From a checkpoint of a small sound classifier: patch size [4, 4], 20900 steps.
Rows from block 5 of a small sound classifier, named by matrix and row number. Rows with one number belong to one neuron. Each number is 128 + 32 x the weight over its row's rms, rounded and kept within 0 to 255. All counts start at 0.
After each neuron's rows are labels from the 100 clips, of 14976, where the neuron reaches its highest value: "peak on" is the class under the peak. Only what is clearly more common there than usual is listed. The data: songs of 200 made-up bird species, synthesised, often over outdoor noise.
# fc1: MLP up (model.blocks.5.mlp.fc1.weight, 1152x192), inputs 96-191
# fc2: MLP down (model.blocks.5.mlp.fc2.weight, 192x1152, transposed), outputs 96-191

fc1.170 [106 147 125 160 138 133 135  73 120 181  84 154 114 136 129 117 113  93 139 116 117 148 124 157 128  48 164 173  60 121  95 122 105 140 176 153 155 136 110 136 170 112 147 230 170 175 125 171 114 149 152 108 150 116 113 154 157 144  98 155 135 141 157 116 127 129  76 112 126 114 166 151 133 162  69  89 143 120 118 122 119 139 189 113 149  88  77 115 127 205 106 184 112  96 110 138]
fc2.170 [141 113 171 111 102  84 163 120 102  70  91  76 160 100 118 108  73 120 127  91 110  45  91 110 100 162 145 111 127 163  96 150 116 152 106  65 151 136 116 141 180 119 142  94 105 160 115  93  75 160 115 110  98 115 140 147 121 132 140 122 126 186  97 140 126 104 110 121 138 132 142 107  73 189 112 106 115 139 112 128 134 148 144 153  75 198  87 143 141 100  97 144 156 127  98 164]
peak on: buzz

fc1.145 [100 103 172 151  71 124   0 181 131 169 198 103 154  75 145 177 166 117 129 126 139 116 135 165 138  41 132 134 121 114 149 122 151 132 110 177 128 148 141  81 114 116 141 137  88 149  72  72 137 137  93 225 116 127 134 153  75 163 132 132 134 129  95 128 188 139  97 127 113  57 129 122 184 103 188 133 184 186 111 202  79 142 158 145 139 150 131 188 122 115 194 152 154 175 154 101]
fc2.145 [130 137 135 140  46  85 113 106 149 108 106 140 152 118 121 117 152 127 134  66 117 104 182 191 155 129 183 170 101 116 107 163 115 108 161 169 151  79  87 126 164 139 127 114  96 172 139  79 132 134 149  75 146 183 156  95 175  71  27 157 128 170 111 123  99 116 114 121  86 145 158 117 134 127 157 118 143 122 123  90 100 106 136  97 127 198 139  84  84 187 129 117 162 136  97 108]
peak on: no call

fc1.344 [ 88  53 164 123 170 125 173 141 153 184  91  68 149 156 103 146 121 119 109 101  91 123 177 139  76 124 148 116  87  99 128 203 140 153 122 181 118  93 164 149 173 138 181  96 131  97 109 144 193  25 150 112 137 141 125 146 115 142 119  86 124 128 125 114 182  61 135 135 135 138 173  55 133 131 155  51 156 104  84 151  87  84 176 130 121 122  90 140 143  72 100 119 135 149 145 131]
fc2.344 [ 86 138 162 119 171 127 184 134 111 128  93 138 162 136 158 104 104 164 179 164 140 142 114  76  86 176  77 184 130 127 142 152 111 186 142 125 103 146  84 145 118 114 173 103 152 109  86 189 151 157 131 106 170  70 106 142 163 144 120 133 143 123 140 121 147 126 140 129 150 125  88 147 109 166 139 168 141 106 129  91 112  61 106 149  80  73  86 138 141 183 139 118 105 164 157 127]
peak on: downsweep

fc1.321 [105 168 119 107 130 127 130  66  55 153 123 130 137 130 148 105 131 126 110  23  53  83 107 125 131 112  42 130  87  93 149 120 110 125 138  79  98 144 107 170 171 133  84 133 105 136 136  63 135 172 105 118 110 109 162  89 144 140 120  87 151  76 123 140 131 139 115 106  94 152 155 130  84 129 166 161 108 141 165 157 107  98 119 118 100  95 149 186 167 138 161 123 144 113  81 127]
fc2.321 [156 125 166 138 148 132 167 133 103 134 138  96 106 106  96 153 182 116 114 119 121 111 177 158 106 141 159 111 155 165 141  59 117 102 154 162 114 127 148 132  86 118  83 109 141 101  92 145 188  67 138 179 122 217  73 115 109 153 186  73 160 101 141 126 141  55 158 208 129 145 178 139  98 145 147 113 120  67  97 118 165  63 119  94 160  68 108  96 128 138 115 126 149 136 153 119]
peak on: warble

fc1.645 [129 161  40 120 148 123  97 114 153 143 111 112 183  62 121 176 118 129 169  94 182 195 192 160 110  91 181 131  98 150 163 145 153 129 168 143 162  72 115  52 117 131 163 161  94 158 111 139  91 139 113 164 152 119 123 125 119 136 119  96 165 163  87 147 192 112  74 128 115  58 109 118 132 143  37 112 132 109 156 107 117 136 145  95 121 114  78 152 141 134 129  91 155 141 153 141]
fc2.645 [139 145 115 164 113 120 111 189 134 144 125 121 170 112 164 174 130 149 116 156 176  66 180 113 134 122 172 109  76 145 112 145 186 144  69 150 153 149 166  93 170 114 105 129  80 152 170 145 143 198 155 174 161 169 113 138 129 129 118 107 167  84 151 112  99 120 134  92 125 154 128 108  96 130 121 133 132 123 105 139 116 131 118 148  77 100 122 107 146 111 134 148 145 138 142 153]
peak on: no call

fc1.112 [135 174 150 147 156 128 135 127 135 131 131 100  60 129 143 133 159 127 134  78 143 139 136 137 107 137 194  69 131 112 154 100  95 106 112 164 165 146 154 108 161  18 102 125 125  80 138 148  84  99 134 106 135  97  80 108 136 142 144 170  70 196  65 144  89 154  92 107 165 187 124 202 125  51 126 106 131 116 154 135 137 124 149 143 122 139 117 111 166 156 170 102 123 153 136 144]
fc2.112 [120 198 134 122 140 157 132 172 129 122 175 160 174 130 188 129 143 150 156 165 130 143 130 126  95  84 108 163 174  81 190 130  95  68 109 102 173 141  86 134  81  90 128 135 135 156 120 176  94 143 172 125 110 163 114 117  99 154 116  66  74 136 115 154  90  77 178 152  56 160 148 143 120 135 142  99 174  59 150 142 134 126 107 108 160 188 131 116 163  91 123 232 138 133  99  98]
peak on: steady whistle

fc1.252 [164 127 146 135 171  98 145 118  61 109 134 154 103  94 147 149 176 129 143 185 114 121 158 115 136 119  92 103 128  66 132 126 118 159 139  79  86 164 119 143 126 136 153 165 104 125 107  80 152 170 132  96 129 139 118 153 124  63 131 206 109 112 131  86 130 165 157 110  80 114  63 122  63 133  99  97 110 193 116 174 113 161 112 104 209 167 171 160 139 113  40 105 152 122 141 122]
fc2.252 [151 172 161 142 157 102 129  61  98 142 155 173 104 108  85  94 152 148 115 101  95 116  97 201 129 136 119 115 107 129 123 131 119 139 186 155 114 152 164 104 169 107 109 158 124 115 107 121  98 172  87  47 156 103 100 112 121 190 135  60  50 113 114 178 160 143 120 129 164 144 190 208 116 151 160 139 120 152 111 161  91 115 127 159 111 144 176 210 171 158 151  93 177 143 165 102]
peak on: harsh note

fc1.33 [146 181 135 120 136 105 118 130 153 110 147 119 225 156 114 119 110  97 108 130  99 165 136 127 164 118 131 108 134 137 133  85 146 139  67 122  77 123  96 152 179 114 126 167  99 119 162 112 152 157 169 136 146 102  91 160 175 116 131 103 171  98 128 121 158 138 107  83  78 112 119 105 127 112 166 125 147 149 165 116  44 112 156 162 115 137 117 191 138 110 136  66 159 157 161 194]
fc2.33 [129  90 133  99 166  99  80 154 140 148 114 122 218 106 149 158 148 142  84 150 126 194 138 155 105 135 119 163 152 107 103 134 149 131  84 190  92 143 126 145 129 105 125  93  92 103 160 190 114  68 135 126 134 121 160 112 110 140 126 185 170 181 148 115 168 115  65 114 137 135 116 135 103 112 132 140 150 106 133 145 141 120 157 136 110 145 150 105  88 165 148  98  59 120 105 139]
peak on: no call

fc1.113 [135 104 140 115 123 111  99 133 188 124 112 127 126 124 115 110  79 146 115 112 136 105 171 164 148 106  44  97 176  58  87  93 163 150 174 112 166 120 107 133 153 123 133 167 124 166  71 190 148  97 179 176 125 176 146 159  96 155 138  94 124  76 120  94 139 128 100  88 135 123 139 121 161  80  83  91 132  98 174  98 121 163  44 129 106 126 114 151 102 116 194 105 142 109 126 138]
fc2.113 [ 98 162 145 108 125 111 165 116  98 100 190  99  70 139 156 111 163 136 114  73  93 150 158 127 120 133 131 166 189 131 156 146  95  98 160 101 164 134 123 127 123  70 107 108 160  99  95  99 120 111 119  85 152 136  91 106 156 207 139 162 146 146 119 188  96 137 164 124 153 135 129 138 113 119  79 167 140 142 110 126 100 105 158  97 131 162 119 135 134 136 149 188 141  86 114 108]
peak on: harsh note

fc1.560 [186 140 130 156 111 112  86 164  42 176 132 106 204 178 140 165  63 144 107 187 140 148 121 131  82  96 125 127  80 127 155 120 111 116 141 115 138 150 125 200 120 104 129 127 102 127 141 171 132 125  47 114 122 101 107 128 122 120  97 158 157 144 104 158 162 109  87 137 142  47 161 179  99  95 116 133 199 132 128 143  78 152 135 120  71 163 121 184 142  65  99 161 102 139  96  85]
fc2.560 [103 127 136 150 163 179 149 116 131 134 114 105  97  66 102 111  97 120  89 133 142 143  93 144 102 118  96 138 157 127 133 100 143 116 166 111 153 172 123 143 205 125 204 144 129 152 159 163 114 141 149 138 127 108 136 142  72  73 130  87  90  93  60  97 120 111 150 171 142 142  87  85 142  98 196 135 141 102  67 100 177 178 123 108 151 104 137 105 131 156 148 169 178 126  73 144]
peak on: harsh note

fc1.627 [117 121  78 143 171 106 131 117 180  63 119 172 181 159 176 164  97 118 104 140 146 115 131 129 157 129 176 113 126 149 167 148 132 146 140 107 178 135 191 172 138  73  88 134 116 173 181 166  72 177 102 116 173 116 135 124 150 149  83 135 127 130  82 137 124 153 140 147 120 116  94 158  85 167 129  85 204 156 114 131  90 123 116 157 133  89 106 105 139 108 166 139 131 132  82 172]
fc2.627 [ 81 157 150 121 195 141 137 186 148 128 118 135 143 177  99  90  90 115 157 126 193  69 137 135 146 180  68 129 146 159  64 132 150  88 128 100 185  94  88 204 114 132 178 167 115 136 154  95 124 107 183 152  99 168 135 102 162 105 129 176 148 126 109 102 156  81 133 111 183  84 155  96 143 178 183 109  97 147 175 106 147  69 164 183 106 106 105 163 144 163 135 140  82 113  86 110]
peak on: upsweep

fc1.219 [109 101  91  77 101 134 153  50 167 148  98 114 138 129 101 149 116 142  91  97 193 162 129 137 167 119 193 169 158  79 123  91 191 123 108 155 125 106  89 162 152 166 138 145 177 121 126  61 134 133 100  59 139 143  70  99 118 109  72 117 157 138 175  83 100 141 135 130 125 123 136 159 130 131 152 111  90 130 112 182 129 123 131 177  98 164 127  89  74 135  86  89 113 101 180 165]
fc2.219 [175 115 129 110 175 123 138 151 110  78 114 146 112 108 190 153 160 164 145 192 150  41 124 113  95  98  99 148 144 161 111 177 131 121 158 130 152 133 168 108  92 103 110 107 114 150 148 115  65 169 144  93 148 102 136 137 127 166 161  20 154  85 115  95  94 109 120 100  99 175  87  94 109 172 136 123 134  70 201 112 119 133  63 186 128 138 117 106 121 158 114 136 144  98 116 133]
peak on: downsweep

fc1.223 [126 139 150 147  88 163 116 146 112  99 204 145 146  59 164 111 174 116 127  80 125  81 132 106 118  89 135 154 112 178  60 168 162 109 151 136  69 122  94 194 185 217  97 142 175 141 134  94  98 113  95 127 109  97 121 158  76 148 141 126 122 123 132 128 155  97 209 119 153  77 101  98 167 133 150 114 106 121 135 169 139 131 103 130 162 177 114  89 140 125 145 124 126 138 143 125]
fc2.223 [165 147 137 125  72 106 112 150 131 190 106 112 162 138 190 177 144 126 127 176 118 142 134 123 159 125 140 134 159 141 107 147 111 100 127 156  96 165 148 128 124 133 129 115 102 149  74 126 170 147 149 123 166  69 113 154 116 161 108 117 168 172 112  96 129 185  88 167 128 103 151 132 131 166 143 118 130  99 134 164 150  78 118  56 112 141 135 144 153 180 100 113 135 177 152 162]
peak on: dip

fc1.484 [130 119 126 134  98 109 105 160 145 139 112 205 130  86 193 215 132 106  41 105 142 159 117 112  69  81 102 132  95  80 179 142 127 120 174  96 164  95 124 200  71 139  59 170  87 155 129  90 111 120 121 118 119  95 122  87 174  78 147 113 138 155 148 135 178 211 134 135 111 123 166 128 166 106 128 134 148 153 129  88 150  90 169 174  50 138 140 118  57 142 126 100 134 144 125 152]
fc2.484 [137 121 124 120 111 150 147 115 116 122 115 100 158 110  99 180  94 166 117 153 135 168 168 182 115 138 104  71 103 133 147  68 163 107 170 110 182 124 133 130  87 130  67  55  55 105 135  97 134 139 157  53 161 137 171 146  85 121 134 133  88 145 154 154 137 118 116  65 108 154 166 111 129  20 110 165 104 165  98 144 102 135 158 149 143 107  36 190 100 106 116  95 115  81  99 109]
peak on: upsweep

fc1.317 [123 116 153 123 149  70 163 128 132 167 181  76 132 164 102 158 116 130 120 136 175 128 158 134 113 186 201 145 138 149 133 122 164 133 144 119 197 180 151 122  95  90  88 195 106  92 135 179 100 140  99  40 119 131 171 104 153  84  97 131 116 111 115 117 138 122 140 152 117 103  95 126 103 155 130 107 115 107 155 111 115 144 113 124 169 131  98 127 181  93 207 134 108 167  91 180]
fc2.317 [146 102 135 147  93 159 161 139 107 155 124 137 113 117 148 112  84 110  73  81 136 113 110 132 161 111  78 111 103 145 100 144 157  91 106  89 219 116 121  83  88 134 105  85 131  95 116  84 101 162 120  77  74 156 125 146  97 138 144 133 141 145 130 151 123  89 132 115 113 129  67 108  98 121 165 102 101 107 168  28 114 110 145 143  61 151 100 171 196 154 138  91 131 165 139 155]
peak on: no call

fc1.348 [172 146 135 172 108  74 109 124 117  48 153  71 107 171  58 128 171 125 135 133 157 117 150 156  96  84 138 119 103 103 106 117 123 108 102 123 103 141 149 149 135  43 126 118 182 185 157 159 174 126 141  69 125  99  76 126 115 131 116 181  96  87 121 123 171  94  99  88 132 152 154 145  90  94  96 104 191 158  83 142 108 144 114 156 143 147 110 145 168 121  84  92 125 136 126 159]
fc2.348 [136 116 115 145 135  83 123 146 111 132 162 155 148 155 114  91 130 139 135  99 121 126 109 142  51  97 115  90 133 150  82 117 173 132 104 169 149 126 147  87 121 120 119 118 165 165 122 188 128 117 152 142 170 151 149 150 144 124 142 144 108 144 129  69 117 156 171  86 181  89 165 126 117 168 140 107 158 111 136 156 146 129 124 134 125 126 103 113  65 142 127 118  90 103 166 135]
peak on: steady whistle; harsh note

fc1.730 [125 148 126 199  82 127 150 162 125  98 170 149 150  64 102  71 117 131 166 135 103 151 224 119  94 127 130 227 115 101 153 119 160  96 131 137 119 139  50 121 114 145 156 152 191 173 107 129 159 183 118 166 103  93 157 150  93 129 119 168 160  74 119 159 135 151  90  84 152 131 112 133 121  96 132 104 137 184 150 119  84  93 198 139  84 152 136 127 107 105 115  56 154  87 158 180]
fc2.730 [131  85 135  94 109 110 150  90 169  92 151 157 108 129 118 136 139 139  98  99 154 125 121 158  62  95 194 147 115 122 114 158 142 184  99 131 119 115 169  85 201 112 126 126 106  87 132 150  89 141 129 128 107 142 166 125  98 188 129 145 127 159 119 123 111 120 137 140 100 137  71 139 136 116  90 160 134 128 102 126 128 156 126 151 102 128 141  99 150 130 142 119 134  97 114 107]
peak on: buzz

fc1.248 [124  65 128  98 182 187 100 109 154  82 131 188  83 126  84 113 119 130 119 191  66 157 118 154 110 133 156 136 109 102 123 167 123 142 109 133 149 158 108 151 147 151 109 134 176 173 105 138 142 167 107 145 204 148 125 147 169 179 119 127 100 164 125 184 104 141 150 131 107 169  81 165 144  96  88 153 121 184  86 121 113 155 112 113 142 107 144 108 131  99 121 117  84 136 196 121]
fc2.248 [108 168 105 104 140 157 147 121  90 139  87 155 126 110 124 174 171 112 162 121 108  87  87  95  97 162 166  97 134 139 187 132 160  94 139 180 148 117 139 153 151 156 145  77 141 168 119 135 110 122 154 152 124 156 132 139  90 123 114 194 184 112 112 125 170 131 128  96  76 112 179 146 122 123 193 130 132 127 150 140  80 103 163  85 114 131 101 114 126 131 134 124 132 155 123 166]
peak on: upsweep

fc1.356 [145 136  72  97 118 141 101  99 168 144 120 207 138  92 183 116  99  92 144 145 107  68  90 115 123 129 138 160 119 138 204  85 139  53 127  69 187  83 152 155 100 160 125 153 213 103 111 142 203 189  89 119 178 154 185 121 122 124 146 102  85 102 126 112 139 115  77 114 100  91 127 152 159 125 141 142 157 190  39  98 130 117 111 175 125 132  80 105  82  95 101 171 111 134 111  83]
fc2.356 [118 113  90  53 126  94 201 145 136 120 147 157 106 169 122 166 109 124 163 137 158 124 207 137 142 115 105 137 116 160 103 147 126 100 167 147 162 100  70 115 152 136 190 142 143  50 159 129 109 143  95 132 124 140 117 147 101 110 159 100 138 129 155 124 136 159 133 122 110  75 111 134 105 140 137 145 208 114 152 115 129 108 106 120  88  94 140 203 104  60 110 119 138 127 146 103]
peak on: arch

fc1.339 [ 87 161  72  90 125  84 131 123 166 138 163 146 177  96 132 144  89  91  82  92 132  94 155  87 133 191 111 161  79 101 124  65  70 122  92 108 143 216 116 180 188 117 125 151 144 140  79 152 133 126 119 156 148 173 177 152 156 108  83 114 146 140 134 100 186 116 177 111 108 126  81 149 158 101 136 133 114 132 178 145 107 139  85 117 115 110 121 109  99 142 152  99 120 192  92 153]
fc2.339 [145 150 122 109 161  96 135 151 126 106 116 112 141 134 113  76 106 143 118 134 103 141 134  94 143  79 163 119  62 113 123 133  77 137 126 163 151  99  94 152  68  97 144 181  77 123 211 145 152 115 110 182  71 176 148 141 141 146 159 129 109 127 108 181 128 196 138 112 140 124 214  95 106 108  87  75 163 115  73 142  56 142 153 128 110 167 122 131  49  99 137 171  91 121 102  85]
peak on: downsweep

fc1.666 [129 123 123 165 175 123 150 146 114 123 187 130 103 116 125 107  82 126  76  76 116 117 141 156  83 155 120 153 162 111 132 114 115 172 110  47 127 116  94 149 138 152 167 125 128 103 149 107 192 126 100 157 134 132 150 108 152 195  89  98 148 155 122 138 168 174 173 108 159 113  68 153 173 129 137 143 162 124 104 142 129 127 120  87 131  79 118 140  84 149 105 161 134 109 115  92]
fc2.666 [165 126 132  77  73 122 115 106 156 152 147 109 119 165 117 106 123 144 150  95  95  29 189 122 177 134  47 153 126 122 126 130 103 149 120 122 145 145 156 103  76  96 165 107 139 125 126 109 141 121 144 110 124  92  92 133 102 147 106 103 168 211 191 152 134 132 130 142 107 130 122 131  70 124 119 159 140 100 109 167 134 101 152 143 152  85 119 164 106  65 172 141  71  80 153 159]
peak on: upsweep

fc1.385 [127  93 137  89  89 104 171 164  68 112  95 179 172  99 157 149 145 109 164 167  93 149 156 118 131  84 120 193 104 108  84 162 149 156 162  92  73  59  43  81  70  84 160  97  91 167 112  71 141 125  87 137 119 112  71 140 103 119 172 135 111 176 143 100 118 140 156 109 135  91 110 155  83  75 161  93 162 100  92 141  61 142 152 152 142 143 108 117 125  98 133  56  67 162 120  97]
fc2.385 [119 107 116  86 134 172 171 161 112 175  83 128 102 121 112  95 121 117 128 133 110 126  78  60 147 113 133 122 138 121 163 173 179 114 124 136 116 102 136 152  61 128  92 132 109 151 138 189  85 154 111 141 130 224 151 129 105 108  98 132 121 186  92  80  55  93 146 163 136 123 164  67 148  77 125 174  89  98 109 143  94 185 185 116 126  92 120 137 122 143 180 158 135 154 145 190]
peak on: buzz

fc1.174 [ 90 141 131 156 112 182 151 103 130 121 184 175 140  90 190 181  70 111 113  94 116 119 166 124  91 149 168 165 153  83 168 102  67 158 133 159  67 142  97 113 147 155 178 166 156 116 144 122 176 164 125 185 102 109 127  83 150 166  96 128 140 157 152 126 198  84 136 118 190 187 115  81 133  77 124  65 155  98  92 113 119 144 209  92 140 114 124 108 107 101 150 111 172 150 118 163]
fc2.174 [130 116 118  80 144 125  94 123  70  87  82 113 177 142 118 164 140 147 118 111 149 121 169 161  73 150 126  94 111  94 178  92  95 130 121  97 167 189 162 177 106 110 196  99 130  77 153 117 133 103  92 101 176  53  92 135 144 128 202 174 152 141 200 222 157 135 124 156  94  95 125 132 103 140 111 154 129 160 123  67 108  99 161 122  92 161 129 132 152 178 109 161 128 120 160 144]
peak on: buzz

fc1.569 [177 136 107 112 147 137 165 148 167  72 111 168  96 166  99 150 145 152 114 114 160 112 114 125 121 119 171  88  51  78 152  97 111 173  66 124 111 134 138 162 141 127  68  93 155 168 157  98 107 118 121 125 169  77 108  87 202 107 105 153 152 142 129 115 150 175 112 102 155 100 109 155  75 122 146  89 191 121 126  84 144 134 117 184  87 120  92  82 125  96 123  93  74 109 137 113]
fc2.569 [164 113  92 113 120  89 116 130 141 145 124 238 160 110 104 111 137 160 135 144 109 135  92 101 155  85  85 105 143  87 115 142 161 137 103 145 155 153 146 150 146  82 167 117 158 129  71 117 137 134 163 156  76 134 138 141 128  83 127 119 112  93 129  88 108 108 166  59  97 119 126 108 197 140 145 143 115 121 133 191 141 147 176 172 171  63 154 110 170  88 165 121 171 108 129 202]
peak on: arch; downsweep

fc1.294 [148  91 137  73 128 139 120 108 163 130 102 131 115 117 154 159 138 129  53  97  79 123 117 125 153 107 205 183 103 111 139 106 168 152  89 147 157 132 111 113 113 109  62 145 146 119 117 176 151 172 138  71  86  87 141 139 135  71 108 185 117 122 144 117 173 123 147  90  98  62  97 106 100 111 119 116 152 105 113 127  87 143 156 157  96 145 122 111 207 116 112 122  32 136  80 162]
fc2.294 [189 163 107 123 151 156 152 161 147 163 109  86  84 142 160 117 101 147  57 106 106 126  61 129 160 167 125 131 100 121 134 137 120 146  99  69 186 149 117 161  86 180 125 166  77 118 102  92  93 108 133 161 116 132 152  75  89 152  74 156 104 155 130 147  97 119 146 134 142  98 143 159 104  73 148 177 129  65 122 158 115 136 153  86 140 132  57 119 136 126 147 155 144 201  77 130]
peak on: downsweep

fc1.253 [117 168  91 127 156  75 194  54 178 185 126 120 105 133 109 134  83 145 103 103 162 143  91 168 122 167 162  86 157 123 124 169 128 118 146 115 136 124 114 114 122 154 116 117 110 123 149 114 118  70 148 177 114 170  97  91 109 189 109  94 158 225 150 130 136 124  79 148 110 103  73 112 151 167 138 140 115 177  81 161 125 120 150 140 149 150 164 159 133 126 121 146 113 134 102 152]
fc2.253 [137 138  99 118 116 134 153  63 165  38 175  72 119 126 149 122 190 115 172 173 168  87 140 227 158 103  96 114  98 108 131 145 124 183 132  96 118 151 115  78 141 109 131 137 130 159 107  90 107 181 101 123 158 143 144 151 159 162 136 163 128 114  79 140 126 126 117 118 151 113 133 141 108 160 119 173 168  98 159 109 118 184 100 191 106 142 133  99 178 173 124 105 106 179 152 139]
peak on: buzz; steady whistle

fc1.419 [111  83  97 142  97  90  99 161 137 111 128 153 135 145 177 108 100  64 176 151 137 113 102 114  90 171 140 128 117 122 220 141 157 108 104 127 172 104 106 118 147 152 129 133 136 105 162 131 121 128 116  93 125  79 102 111 114 156 100 155 156 126 136 192  99 157 132  99 132 112 120  87 116 145 154 138 129 122  91   6 132 154 101 115 143 113 138 124 123 170 104 146 117 157 150 212]
fc2.419 [135  82  97 175 102 139  92  90  91  90 136 169 106 156 106 123 121 136 165 138 162  81  67  97 141 106 149  96 124  66  88 164 168  83 190 101 143 141 102 119 117 120 152 143 153 155 132 145 127 132 111  91 109 135 147 173 162 136 143 171 107 151 121 105 191 175  65  95 118  84 160 152 144 116  86  72 169 120 152 163  97 111 148 122 117  55 155 132 130 123 123  90 106 106 136 118]
peak on: buzz

fc1.116 [ 85 141 129 120 134  77  98 138 136 149 134  24 163 109 174 126 100  60 108 113  86  42 158 127 136 141 125  79 179 134 164 135 177 124 109 150 167 154 150 142 156  74 145 127  82 110 165  94 128 176 135 102  90 131 139 127 159 182 138 117 113 155  79  82 124 130 117 119 105 142 142 107 123 109 149 140 158 118 168 121 108 202  90 158 139 128 118  68 145 166  89 100  44 170  74 142]
fc2.116 [113  97 122 107 107 130 177 132  57 189 160 105 105 124 129 122 105 128 136 108 106 158 123 103 193  62 151 157 180 145 202 163 139 151  97 127 127 145 139 156  70  84  71 116 152 135 168  84 136 156 165 134 110 129 146  83 180 122 156 151 140  72  70 166 132 139  97 157 145 122 177  56  91 117 121 151  70  90 145 123 111 113  96  67 133 113 113 127 185 121 127 132 165  71 112 136]
peak on: harsh note

fc1.260 [ 96  33 133 129 143 153 123 124 147 144 131  89 165 118 170 111 104 121 140 145  85 177 128 130 126 134 154  94 107 109 118 136 155 164 116 118 200  67 173 119 151 150 127 139 110 170 154  88 158 147  98 115 146 179 117  94 145 166 114 170  93 111  67 175 155  86  78  86  83 120 120 109 126 160 137  82 152 124  96 185 126 120 187 156 136 136 110 199 165  95 123 139 136 130 110 176]
fc2.260 [117 116  46 107 128  52 161 112 132  89  92  95 121 118 104 170 144 123  91  58 128 138  98 130  93 150 121 143  85 145 108 116 158 126  91 141 169 172 126 105 104 114 210  98  99  58 126 127 107 121 133  93  96  73 197  85 102 144  90 144 157 127 156 131 142 152 114 117 136  80 106 148  94 127 100  89  69  98 145 117 111 109 128 147 138  77 141 122 123  99 135 160 178 155  81 131]
peak on: steady whistle

fc1.513 [138 144 148 107 143 114  94 169 207 100 132 127 131 130 127  88 113 154  97 147 164 115 179 132 139 139 164  86 147  85 144 129 102 129  84 107 184 138 184 150 161 160  93 183 222 125 184 166 104 133 114  88 178 110  97 178 122 181 102 168  73 132 142 168 141  83 135  75 175  73 151 161 172 103  78 115 187 150 110 109 117 119 130 136 135 114  76 124 114 134 131 140  91 117  80 131]
fc2.513 [136 109  67 124  83 125 129 118 138 130 108 155 156 179 136 154 111 197  90 119 116 160 136 127  83 108 113 117 101 131  99 140 165 133 158 137 173 114 160 116 179 175 131 153 138 142 110 132 105 102  48 112 102 136 164 141 146 160 151 150 156 121 122 108 115 143  96 125 137  90  79 143 136 121 116 180 124 132 123 108 116 152 117 140  96 117  85 145 101 119 166 206  99  88 144 147]
peak on: upsweep

fc1.125 [128 115 141 155 131 134 100 133 132  72 104 126 206 156 160 174 169 131 134 115 120 124 149 144  95 167 176  62  91 138 171 121 171 116 138 134 176 179 107 155 127 108 130 147  92 151 101 102  73 160  89 105 160 115  93  86 128 156 108 181  98 114  74 144  92  89 106  66 129 168  81 163 178 164 137  91 132 107  92 115  97 169  81 182 144 157 166 165  72 129 109 121 190 160  85 111]
fc2.125 [131 142 118 106 113 103 121 136 122  89 138 141 154 154 118 126 179  94 130 124 201 128 101 102 153 122 122 108 135 116  95 177  87 117  69  70 152 150  79 162 107 142 102 104  69 168  20 152 126 175 167 152 113 128 139 164 114 112 182 152 152 124 114 145  80 120  77 163 160 109 136 173 124 133 185 151 119 109 185 155 156  95 155 134 124 157  36 138 147  96  98 145  94 117 149 133]
peak on: upsweep

fc1.334 [146 164 140 162 128 136 110  96 125 175  87 126 163  95  84  80 103 149 183 141  84 112 129 191 137 127 127 128 110 122 137 153 119 126 189 121  95 102 157 153 141 110 129 170 165 109 135 100 125  74  94 128 149 104 128 139 210 138 106 105 177 136 102 117 116 146 134  49 140 195 121  90 149  96 153 145 153 126 150 155 143 135 166  88 180 144  99  77 191  96 162 152 142 198 129 118]
fc2.334 [184 171 154 109 107 202 164 114 117  57 100 141 109 151 111 178 108 147  99  90 140 182  95  97  92  87 208 128 186  98 155 154 125 127  95 141 106 143 126 172 136 113  53 117 163 125 193 113 132  82 159  88 145  98 115 132 113 159  90 176  87 130 189 119 155 142 122 158  95  95  95 159 129 146  67 102 113 129 127 147 141 172 126 109 123 128 121 140 135 137 154 162 133 151 109 162]
peak on: buzz

fc1.10 [184 104 127 122 108 178 141 147  89 214 176 126 132 172  79 167 130  99  63  63 171  94 181 112 120 148 108  84 116  79 100 117 111 104 153  92  77 126 134 117 114 142 148 113 175 114 118 120 144 190 106 114  97 181 172  88 142 151 159 130 156 198 114 144 116 164 119  71 167 111 140  90 126 176 102  85 111 133 128 137  82  65 134 183  87 154 153 134 146 103  81 151 126 142 105 171]
fc2.10 [133 119 155 102 129 180 142 199 140 118 115 145 138 149 161 128 159 129 112 197  92 163 155 167  98 141 157 127  91 117 152 118 190 121 193  95 130 149 134 101 136 106 130 120 106  49  87 125 133  84 144 145 114 150 147 130 135 111 148  95 146  89 145 108 184  72 185  99 144 136 127  67 104  85 165 102  75 103 171 122 110 120  71  86 100  86 166  86 127 159 113 110 148 135 124 117]
peak on: warble